A small sound classifier, trained from scratch: adamw at rate 0.0022.
Rows from block 3, named by matrix and row number. Rows with one number belong to one channel. Each number is 500 + 50 x the weight over its row's rms, rounded and kept within 0 to 999. All counts start at 0. Numbers have three digits each. After the name is the row's rms in percent of the matrix's.
# filt: filter width-3 conv, dilation 8 (model.blocks.3.filt.weight, 384x384x3), inputs 0-127, a 3 kernel for each
# gate: gate width-3 conv, dilation 8 (model.blocks.3.gate.weight, 384x384x3), inputs 0-127, a 3 kernel for each
# out: residual pointwise conv (model.blocks.3.out.weight, 384x384x1, transposed), outputs 0-383
filt.251 085:434474499487545472491521489583500652525503496463520476449511472399447511475493568502464535426465538483488511483440591565536544513521424475530492533503573572549453489465512565515534449560435601513516530501554493556414491489549488530618546504507442484598507509573542525542568545582485529473481491517604529572495535562504517563475496525474501545455483551402485395445472551444474555515486549444455470572504504589565610550527590532509497464494485391482431486561630641505536570593426451510535529541447486521534440532408610476493465512534490533445608469597461520532512563546527462522624498582538488604516539477500504590525545593548551674542496556623484568506503457452533426604582446493478555451643443491487479480484495440471468524525523467558528511524547495460481567532493586536484424573471537516535571505555455477596558428558587479497457516509562495542484462454400510464495484481524451472454481509511485508466531461559508550460491476436485472411471441505513512555493477560483496505492477517499505447577474577505533506519424515543570454517547490472486505577555539548529515515470489519520586508542363526411480482544520459575526528544479512534519531475566532594
gate.251 090:493483496438448516632517441461506525492479465607573532553479458486524513522505540508508472524507528459493511425471541510489529572545425520524530498487544559428383455523535563460526619491469481452461481568590460388454507511505467496571414503439468570536425479553512530530461465522621535478576546532504551554407537522576518512470524537580550541502538546491488469536511560533538518562487549533522549508545476433488542449476518528537533646566494531518492413574558544482497553467359511543550575534509436427449510523417608478444615550511558517437417433482596523508544541489601502500536541448595594538517501493509532572511503527444515563380504468427474448441480507574495438542450407494502511602578393550516479516549499542519453483528484504544553388540491495506517518507431522398398627500461558564527502524548525545569562505462416443438634526435531453420467480471546480483509488497487441479575511498563629495537551485499448475520431496583584495559551515486510535477488465497456499562513488481503518619562414515453482533461466529523536508539568510454420527580568434467545520557450545496450480455491436474492564547535366506568546475467516554528465431456465463512
out.251 083:512440507485455470490540496529467461499477507542505483470530574502501420524426518478389412543504448394572533507486504483529450473445452430512527565516545589479579508440570544495513499530545438542540474472468439496525527628466483565439440495556468479508473544541549470521610437516540496478507541500494543501517578521503463500532514617499433555449508459425468542495484621469513497474493526503541521516498498479509538501560507507492471510438512573513526487514511504457574528501573464662499625443534384545611483532503473566536500525499514493505418530553497486561462501500451472596570538509517523543413474486518535545432550440546497580485498455541525486540557362491455543482521522502549558506448517618510510522452465456546562520543565561566434434478544600469487480532467543515484545457501527436612471481443505462379521529596515469551642508521479390503455466587533497475497516511479436459475463567525399548513558553428392600483485530589494633530519466553478502584595501490526531543502438558527442466503465540534520438476509602460523458520517497453475493436636542552511411401473460514554517640611499557469469546521556460608556592541609444567475491504461536487
filt.252 121:499473451385465483575546527538457565608518597477548482516551493573492469576503462498524575642507598460476436420474455624471576474502441386502444583451578580450522466537475581492526497516432478460567425492460477481513557494433541462584522478490583500502504501478428574446531443545610532504578518517549534500598485501624506538497493450629528525528528445461516483586519505622515545629524588504493412529536472482426535487446473553491429528555563488531476632501597523473464542486455508487427497484455520501462467503431559476501582504500545552499513449536529538442520533503514493441543549469521491476546481471535501491629494601561508552508482514488428534371480443435468427571476442594514602550546446423504425516503528516521505577484473463508411576481530566504470495484494603491463633523509400436453427522480536507507521527537438466507611509509562473568509499438568528553529486429473457451701515565528546495462478447635490592606499542540530447529517445482453524388494468511480550536503482527493443494492453619476539454524471605516577556522458608497519424565453495444567507502459643520551514460553583492532555490456525535551523467467539511452484496564533475505
gate.252 120:530525478410384434482444514410462549399451515529455479528450490583525543586593506464434493473479528578583517434428488442457548528457443621514510450504561481495557506507472458468542580487504348453526547559540486503473549544490485513631513496500544506489542565534542498494475528541498468498475480536476511505533564581478460527576568508443456512619563504519436449529477553454431503442473535602534486431459465446521580393398473549577509528467501575458492522467604525528573562515555629553501478475523430460454652508494556547540491435485544459459392505537604539482430442465506531465558528528514546543451462508548560528442498512456530582414493553424532551609567526604466522556525568432465534614491530612539458474474491513453524521469526594551500467502548547548480397431482494483460552483530561492527474513526532473514515519572445469527503445492426459506552557471550449490521530447544564537486466502492490496604503505352477553561481560579566468653542502551546604470460450409442417554576471554562493587458516414477512473477465524507581554554553486448548578530509408445549651572544440450486406467567529441559603559512452510561458423477599586497466490530427467540
out.252 126:474490487572572549536489510469521473609559508509535524518507457470415431531564521532499528462527506600447586541552522569618541481464559541544420427485465413474476499593440428503509525500626510431527534474535525472488408429503500499474546469475503501470508550495389446539453489510530635483418507589456433492521517553524470510484496455514552522579529448473493577430531486515619562536504477459520546578499518522498571400447459537528575515469501498475507596448515507608506522526498542468473523488426578509457556504445485535491531485495495495513548504511490516539468450556428475493460515617547546501582519434555542526530445520539548466521513524459576472507417605569434518574437578536626480558531516521460462505482518552484555531480484448542610540465554461554527550534497539526535476493525515678430513508520571544509621450439488498478441574498521544544440441472500533524506483479644541522466523485444571441496446552539488496541490467492459544500549596514497579535454497434514397470526542487559471499509523502497532617531469501438531393453601442622507547459408534539384517569611397482433385550467445472519483432524451559502500435471471586490446574515496466448
filt.253 102:392450535468549507507476465465503437511454411534516501485488503372464490423478534475493459443481472424500547465468538531499466464471528552561558520507466406404491461484490427435530515531513536516440498522542540592498418439571463467396411488518396479534431464519454463565425511522496484482538498454475486510433491455474458461384431535518445449438462546530465499456441508503430426510472449405449562528450492488512522415467523449465532515476474498471474419465442563528527452438531445482565574516543347401508452504528510493594500489450444435443453458517465506561531519524452395520525506493479512574532471495431486536446451469460499448426496473546540524501565559511516564416440513466464465473487465498486539444469467541492449406483467469493556403491418386417514524482503393434535505469455523476520545544530421412549547535536474503506467446430478421436367432522441494478368470571441422519478444456547488455488497554511476435422488496488491508458525531525523524534520541487493475448433586410480559515501479472455496473494553522508455452457526406423453529520507480504444428503523481452453546561441408469446423461527520526509422403522449487558517496472453529475
gate.253 106:550682554376433365480481515529497494479476509480470519501494498565532512556594544492496480532523517578569508515505529539478485493541509497506499518527487535548508474507476509558520527529520490472454557497475399503466602615585524506495624605519587534519546540521489453461531560514513537535487458520511582564574574521506524534518602496508505536556601582412434478515552523486472523496491504547558554489513523516530455482470506599577547500467515472468485552456461635502462531580521559605518496476476521583543512532493580644519520543524508511505512529460543606558502563548544577557601578490609599540502506511607556534523548526551513472507478414532518491518506448496508497526595503507516506518526518525537537495485485494438482676610565533545528563528457551589538509496489546543575505504566488480488496487412530507545559447472485498427504512533512513510551647584474527541566589518516503503510520516524544490531576495497505510487532524503584601544580533485486480417441423437435490521565537574587534533529519503524512450575528486462475597575543507525466527502481460441444554571458509531504503472470483489472606621537513485439470528482601627548450419460529503509
out.253 106:508529499466480509513550497548551449389452464445495470555471524575554521478501462474520490514378546490472443393564453464457515548498497547467556597549486589426494462430486573589495525539465494582595497661485473548576562409439514418487525552565497467437452392471624497508549537495473426495536419503557524511468521461435495538542491420479449525490487546564446484585445529437385480433519555509530392442459495509512396523446515475485429500474451473470510445534470543442522449453487482558528571490474472478492491482565542485437541469602462518411499505483533553466427538487556545450480465467556389498417505505480435501533472552585477481498501428602493445584510433442520459410541481516413457409467466459560580477474560419506514488512554488521480513574497518528470463412491422421426488527547508503482439398596530516541475524523482422576509517442498510463558509449506530490410579435425536491495515469445512561477530564464418483506492515473493520552400417477470521436534550466439587474519522467472476618572411502504466489460496538567514487570441522504562390509509463433499531542445500528521537495479595548433540551463640436464467459601462447483485435478431411445
filt.254 090:428463522428492481480456575528557517521484553521468507449456551526484534475513461540516546448447487476506452438591448475490517430432552491457492552548568344414563530488521455499557425393561475506543531533470483511557517529469560494522573488553544538462508549401472542516474530509467474596537487512575483500600470522481466563436482448499489531505506463473520468504573594515492540518525541406489474584537566492536468474502506491476481515492577444450526595506580516532508296354557463455499472509526445548480426376541383522476528472569463397541449560508472468498512507570347493462466456511518605537486510567502514510496552530533511522492479553554580500472499474405454455296349547501501557472327590466474489556524569534495553500450548449482441584452574476495484476482576463531533473405540514482502454484471493541538516533472432495492471461587454475567456553523412407498446487467409575473502501586561491582427430506540498516410442518523493502491462470490500462428531504520551532426547464460547476384367604465542557436504522588489528490507449404459547577509529495492525467466488505459571477499500486429494447466489574558511419566526491490471448485505428476507
gate.254 085:436471439511424561504584420530524594517521543553599501540580431510514447502519429511525512482469466494473471534530640507553537538532442516529417541555566484513440517526480490472460486498413504545554559504536505463526493512506501516560533549503544551428514512494565534461517481551551598448522609514528534522530547508502548479478512479500568465508548445502557537529615483531581526525567521499517450569636516574495592544593517511512469548635468512472405579588469603596546474462382508536377570578574498480519506474350529551487535555503502530393543535551475505466529599547462464465530537459547573481554609546548507482524566498598569478526473495600562597513496478494569480500485443529550500492494377553547426516563522550556500565572424518524491543542452451490436543569557489469519467541415544541469525521535534577463600604492475431540521560425481462479431464475430412389495522460586556470484540416514575398498490455519541547432390410505603492499534421538575572513510508498458579483538483499531441520535401494542477502506495548634494506548470460486420570587536491442513514508359538584491532503555454457423500501404533567468509547464492547454441423487540450515
out.254 104:534594477562548459488556500503517555491519534452526536543499455574487507574537506433680468502470510480423552632517566497463511551576501544442458508465471551527471486481371625528479539570547541484581464610548402445562399472531526435502538480502526441463499501476528553543472495477555480490618448518482566619500589451476459544622529402523530476556504508487462485563518541389475514495493499487496514494468551502492449528514508476466482451509496623471481494617521487439543449526433468474508576478608530444592528468414461524478521506615580512507529565480500495500521467464483475481484500562534449459525528467468529511496482599561550540565550507517543481617553546544554506517586442508545547493522452472524566423523557560481654483597534530587515459496536503545442464533492451446452493565480501461523573443513438507437499558498473479461458516561499433508582502529475525469483548422450476512467476553505538459508562545532551481472499521460535477470450506497509526505503706572504536467559551483535504575489500518476387464451514478496495539549528428479536490523473472435599483489516640524618462543452451507519482544409656543462556459460386530449486556501485499518
filt.255 102:534469507467458457629546520484461505548450489608571495575502469475506449488511496532513478452484402437503516480539550533452549584477535547528477505445575550440536408513460544468495653541525523459490406521486527511537490492523489470483511469435440506475403507495472552493443431506615528581574534512491537494408460503546439444471501537571451513458512470565498534551490525533463437527451518494519516583501515433458568431491456442538490608534520460480404487468505393444510562452568466539487658559637463448515532507533582489566615534519533490459404433542518519530639533568487476498481457473537510542558505566475501507520420459410473471388509497483434543430524524552592516528434533502482444696556532522548493438480406512499427421418439414559537448484486490509509589453587534526510650506495517539528477511492572562547432492486487466505640484501535465516506432485508500447437464507427469566567475481628554534474508493529442505492463455526573514526546495487505543494491537558506514452446510450498501696544530540452534521520481486490507458502529550453509531577494474487495496519470586452516532440495465472401467491505368488513577489606475534495443462487475472474
gate.255 093:518532482528583456532420490461561584511522511571419415561504490499503513436497539501475545534544563470544536512557474502588540549410414498489445476572631488488544529471490499558597560455483534517496402496505527537555478522555399538564512554516469533579479551549518465422427586622548483554554479532419490561446609593513530561527516503581494563485494515585429380443478529563540539506504573530488463528513514412576575490524485484482509558456488526469416511634590415467501484455497484486534500454452472524482505467439482409469542476534561498439439595568500495513493502545544486541446434505490471540550520520466526603538560610422547566456562569432546550470521453567442413493458466497522566515423480497443422516493453602500443502493412481485487492630598495492521506489485513501568583486533522393404481455474489470513473445513469544516575486514525522515498485510534474506529501497552474466505506552482449534539441479483547547509504521503462498528474508425441469485464441544554528543501492450498528542458465488543633526474471505556598497550582534538533499476491494530498473528477515511572445533488499544508452517555373577562538573520475526527501533460445552626
out.255 094:515519494397524516539507460466469508509509488531467516482436494484435553487409474537516558428461537519417403507468488564513527431577480466588560423467473427494420495541581468474524461502566607461389541411405471478435546545495453457543499519447621505492532483499512471431441483459435637514487515432482558444507539464498572459553476510519528516485542528530507536485510387486496507458428496459456515480437424536483564454523424522489563601555478458440522487354517534568455508510491505449527467497394526530401460476506528431520556524432363491479611449455527485411446482531583529402497460505494564569435459522504425442541561475414619432472513515555476500412502535404511471461557505578566500478505475468479495560454449479482528506426481519449571494492421483521545515511444467560509495539508519553437535492613509404537474476447390541553444485475455589474559481435573426475528494521544574523575473434509516428503403535500405485518419455425435487526548435443493482534438493422504437554533463460407540507492512435540629554508487504574510479420529539603473536421420472507408540528544416523430492412499434459438478481486477447448487472507471448459527514465558476519